Rows from block 3 of a small model that predicts escape time at each pixel, named by matrix and row number. Each number is 500 + 40 x the weight over its row's rms, rounded and kept within 0 to 999. All counts start at 0. Numbers have three digits each.
After each channel's rows are labels from the 100 images, of 14848, where the channel reaches its highest value: "responds to" is what is common among them. Only what is clearly more common there than usual is listed. The data: views of escape-time and Newton fractals.
# conv: 3x3 conv (model.enc.1.1.conv.weight, 128x128x3x3, each kernel summed), inputs 43-85

conv.125:546458508465534500450505524529533536484493518476485546565472527487513530573492516508507502450542483497512572529462474423461489461
responds to: Julia set

conv.21:491506516523485540472520518489499575426431409501569521551545516475534566528502527489473478576475499397533521501443522562548449492
responds to: quartic Julia set

conv.114:456461502494451502539488512508489551496492452477475494497507519465466491497487387467507498312490518419521468495452499560529431446
responds to: Julia set; cubic Julia set

conv.12:598508586507596481531452467557458503480508433528509432490449497436483502523438450513480523449540488458479508472434454414413548499
responds to: pastel; quartic Julia set

conv.57:450479470464451503501480461506528445465475498422494516468487555546556519488523516432425525512583511508477465502494478534547444417
responds to: quartic Julia set; Newton basins of five roots

conv.50:412501443460409554495557522517516527529460518496593593502550577504511486490517459488462499454472519431502499544543500557562472489
responds to: quartic Julia set

conv.107:550473573513547474456397518500592546537474601503575479527474549497493491484570472472407516624508540514536520496523457479512493448
responds to: burning ship

conv.116:491490450478498544494538487505496380510489523506506512490527500506503509508562441505496500484489525516538511500499467552528448435
responds to: Julia set

conv.68:580563553530589438476441509538561488524472524533545488517486396525404543500477521542516470563514487524518518480458465464453452503
responds to: close-up

conv.71:452494456516446542489526494436452508474510455422453516480509513480477489580544479450444457466514533548492541457509499541582453478
responds to: quartic Julia set; tricorn

conv.93:494498549509497538428520477539550468451477514421571570517578550466544479430567502449558464492536499407572586517413487556558527496
responds to: close-up; burning ship

conv.62:594535531491601479499480463532449454465496480433448413478441450454495490488474410502483496542476528519472520474476547495456490515
responds to: burning ship

conv.96:475490501489471488431512462508476475567434562539512500448504493465474477504413429473471487468498403424493439485444490479474472474
responds to: tricorn; burning ship

conv.103:459423498448458522490557537473539539539512524566516562542559617526438505480526539533537547465504532495495456499510489503535492466
responds to: burning ship; tricorn

conv.35:473502481464472500533488574510516470485471531482508505539490511504481523479489546452484591416522484488508459487536476482487471461
responds to: close-up

conv.6:460529500509459439503431515539466451484447530521483440459435436526489412436448413446464541503496532515434432483539483478469480452
responds to: burning ship

conv.10:472529541446450503511502540490504467529522460517525512506519519480457524516553436423425449467495549510456499504478484440533552542
responds to: burning ship

conv.70:435435456487440460498450511483441525467479501448460450482458402505502509486497538473472540454510444535542472504442454442464466405
responds to: burning ship

conv.30:503547611545502558450513504476523548503461499450550532534541460475516567479522490454478457542483485450485507504568574581530446544
responds to: Newton basins of five roots

conv.76:469529544519471489451529474485521517558480533455586537485519450564551500498516551496539437487480477533530513557482568569535450528
responds to: burning ship

conv.18:557496523450558515568459466538553516441487497514473491519474446489463452487449501465482510623527423506515486483649527542527499546
responds to: close-up

conv.22:542504593480538482461461458498466583470449469455506489520495447486511574440524451536515454563531478489473462498544538528520472562
responds to: close-up; Newton basins of three roots; quartic Julia set

conv.123:529525548472528458465498460468486552517492508454475487503472430545457471473412511484518438446503417502483499498472553480483450482
responds to: Julia set; cubic Julia set

conv.86:463471471483450517465528548402496469492508490504430519472542531516473521522623415495509479437514509536518519497424442447501479442
responds to: burning ship; tricorn

conv.45:521534483545504471482478472446498599485510459476521414513496436500495476557483476509517527482483501484476510473488556519464471470
responds to: Newton basins of three roots; Newton basins of five roots

conv.55:557605559501559530540543494517501504491479483424447503507555406478519462500527493450470425512443489501507507483497537562542445512
responds to: quartic Julia set; Newton basins of five roots

conv.99:539546615536536560490540488475549496520497482421527541518535546444521503538552519489450513534565531508523532497451435462512497506
responds to: close-up

conv.90:517439522453520506480452463537464521448506438501430464515430497440517552530505448429402508482591541497526536508586545505467520462
responds to: close-up; quartic Julia set

conv.78:536460488533546499460508437464442536505528540370491476420484482518559522498446483486508519540528470557467518525518493491494508530
responds to: close-up; burning ship

conv.31:402496475457404467487457562413534512478536438575499501554491535466500472524483492520496507456529496488461497475468500521510472442
responds to: tricorn

conv.65:464419492445462571538540470493518476491489517496533546467560573438452478512492463492509535396485461532489521474551483537542423423
responds to: Mandelbrot set

conv.53:585553543498585476582525451545493453507498471458418456460496390445498407518512456458489462543423507463544519494528577544566466516
responds to: quartic Julia set; Newton basins of five roots

conv.119:544523481461559472530516513508434408534504490487482453480512468448428463455483384471474500472401492509477473461432477487517463489
responds to: Julia set; pastel; cubic Julia set

conv.25:499473482470494482491436510527505527473456493498520482515433486519499522489498537513488539559578501502481497491478409413413452421
responds to: close-up

conv.48:400442448458415518519552543507531500427533419534511570524559571516534533485593529507550515488500500501511540484564529534562525519
responds to: quartic Julia set

conv.117:559516497430564400489416510479490503497538504521501436526414452491418415539405467529493492453523443512489492448471464465431533455
responds to: Julia set

conv.113:493502455449497500502504478491484449539509554456507528522478523531560470522513466512497556383427507562451564483563502515549473497
responds to: Julia set; cubic Julia set

conv.102:414526469493408443554498567455513507487484454508500516527480523528501468475525451512480490459501486459536496513477552532479492463
responds to: Newton basins of five roots; quartic Julia set

conv.47:504485535645505460460424480490462470497507475507486464492431472479499485476425476461510523422495432497507474502388440445432492479
responds to: Newton basins of five roots

conv.66:438480431479438591476588543523542471482490529456512553505609567491562532503537473465504498456516525537551511483511544536508537494
responds to: cubic Julia set; quartic Julia set

conv.15:444493562472443505498501481466530525490456475450547547514511499501535511461548498480495470443489461531494454499429492552540456505
responds to: cubic Julia set

conv.43:448566443482449522525555495497591606479489464472531576550563556481495481520551492528508505504522560497496504472538441533513482491
responds to: Newton basins of five roots; quartic Julia set

conv.109:516541609550500493427494500484533555488507513444531526512521549496548484510525538551508523556579534513569561553437439458478512472
responds to: burning ship

conv.67:576536557525595421494485450480451531524493497482474423420475418506466465463459475474483465612503483504510473479479500505531464504
responds to: close-up; burning ship

conv.24:550505489466549503523446514545497555477513511568471426575442478441433460542545404523466503548489584488517533499494463483506489496
responds to: Newton basins of three roots

conv.33:507445494471508523546526532514555629505542468483467543510525494489478480495577511557561454524490515481512503557581533526540483472
responds to: Newton basins of three roots

conv.85:548495511488548529500500496436510458441532370488524476500499448485512498537458501538536456426501465465483494491406524477423479477
responds to: tricorn

conv.9:481547463486489555472499525512551480482458489484565513548554455565524496478446518464488492483499454509497485492447508460425521492
responds to: quartic Julia set; pastel

conv.79:609520548521620466518479477522447522511526544486451419468473422502475493474456469487495487589557508523527474489475465459522491517
responds to: close-up; pastel

conv.46:499492509560498474514482542499558654513502440440464531499427519552488453463570457528550490481522511464515501565565489472495476474
responds to: Newton basins of five roots; quartic Julia set

conv.120:503496592475492483498405531507536472477510445518494484562459483461517480507451471547518514464554436453488474472396434477443486450
responds to: Mandelbrot set; pastel

conv.92:608516548520605433589450491495456478478485448535468384504446421466498487456468481496520555472564500444521406488486515497446488488
responds to: pastel; Newton basins of five roots

conv.121:516523526490510367523429499477437522507510442460434430440424439465493419495468431462472468551521481482512436513432450484460496467
responds to: pastel; sine Julia set

conv.40:525489511572528530555531518538510701503480452476496527518493511509508476461493518453510527442499480461508468550544567541517465483
responds to: Newton basins of five roots

conv.38:505444496564508445557470519480502538516530430468456476510458491562494442532531520484578572452491489445518467535496484493520475469
responds to: Newton basins of five roots

conv.17:549504513438559540520440451565507548460453487462490484505459432503489548511509552479523535612497531488549518557544502513485460546
responds to: close-up; pastel

conv.112:502490485445490469453409497440456520425550436514443417493450476451495461608464465345380490474492504472511558472487473501514520472
responds to: Newton basins of three roots

conv.19:558525518432559526535444474557557544475479530475489470532487410527494489518487544493515526595519481492528503514592533542493477529
responds to: close-up

conv.51:481516466502489521457587538484495498504514492442561561535575469580510562577516491505534444493473490545469548476510524587527477553
responds to: Newton basins of five roots

conv.126:552510519441554454452447465494485518556469530504444451547428429511477525476464422485509457402487488535510489519470527494475422487
responds to: tricorn

conv.73:563518506516569440498486468577515482482498454520457530491474441512517555520542482585560483531569495532535496491527484425501488548
responds to: burning ship

conv.104:460535503519460469458580518537471504524512556463428485522525493470501450525524436493532487485527479461501525495505538516503425516
responds to: burning ship

conv.101:536484459437544517570468504557454495492460521383493416502468430466472462441425456413411512485485485498445470395500465468463482463
responds to: Mandelbrot set

conv.58:430414448454434521486506527504551480506536511516512554466520617503502478517513530486474537470487512478520535485544461490537523456
responds to: quartic Julia set; Newton basins of five roots

conv.61:481526502519486506465479498513518525498435498455525525525531454538583519537497513462495417500461492477524577541504565523527431532
responds to: quartic Julia set

conv.87:595547585574585447570483490476458482491477455518500378517452451440535512494507488478488522511518553436502433466528562493474481485
responds to: pastel

conv.77:578523582537586424520466458492397533525481521441472412491467422537443528484417499506500481580588471523539489497478494468472491517
responds to: close-up

conv.72:569530557527582419520485462499464512522544511486468445445486430520477477475477492503502460580560465493516458479479509456528487503
responds to: close-up; Newton basins of three roots

conv.4:577511520465578414570445463584495488465521493534459405507440463478465484471464495495460555485536497472488429448503467419438522499
responds to: close-up; pastel; Newton basins of five roots

conv.84:521496457523521495413527510561487522481392501503519492553501528483550599498520426477448471492436474442528440528475576510507524494
responds to: tricorn

conv.3:452507461459452495419555537454562523480488473569516543522529564509458463484520623596561531486501542508542487525541468469496535495
responds to: burning ship

conv.29:430486503476436510496508572471575541510510523501545532496523536497480459504540463433447478460483490547499517429502468573539449480
responds to: quartic Julia set

conv.69:452490473489448488487478526456485487504509461505443492493493476473509512524587493490495511478499579532516557573488482567543445517
responds to: tricorn; burning ship

conv.75:471489434484479552512530467522489484509478535466490501489538497483442485526472446502490498442465533498491531484501491556551485456
responds to: Mandelbrot set; burning ship

conv.14:440528432430442509488498532467477502468573416504504487531515465484468486396560488349572479467433500446509562528466492535548494499
responds to: Mandelbrot set

conv.23:486511436493489538436477536460469560478467533492496490516478523511508569469502441522480433486464547536453490454492522487478434465
responds to: quartic Julia set

conv.91:576499569532566471472468481502506461538510538579534431522479489498516513504448508531512497459556506472480482505447497418433492450
responds to: burning ship; tricorn

conv.124:501443536462501496456440481474551525527512550512500523529451528495507511458422488512479459394535443496464503448569519476483496472
responds to: Julia set

conv.11:575527526503574492506472486542513516445505440544475482537473500502488521456474507514520536465509483485528460506537531464465545516
responds to: Newton basins of five roots; vivid

conv.97:477440468447463486546544557539484457474502539453486473503528456438488408515517466510503535459489512454507486470532462474538441445
responds to: Mandelbrot set

conv.56:581535526524575491528511539492479538474550497491450444486515427462509478563576440498469464604475544531574542506495515476527494533
responds to: Newton basins of three roots

conv.115:402465482457399483490499551498565519498531511445504595488538568496496558521527520512517503434490461490532524501528458494546517457
responds to: cubic Julia set; Julia set

conv.27:454470492472452543547511499480549540500533499534534567544509594454516489402505486555536511495535482467422410477545545576541485475
responds to: tricorn

conv.95:460477418499474498485494477448505466475474432571541525464457524495506487528510573458485462507472535402520480539511516498488457525
responds to: burning ship

conv.16:534503540468531483535490548518507499543531558495476482519487489492460533506496523523487523486526511544487514473471422416441483416
responds to: close-up

conv.74:493436422495500491543429513475530487463557479570482472498438565479463471507481438514508567503525553544496489475570438478452516447
responds to: tricorn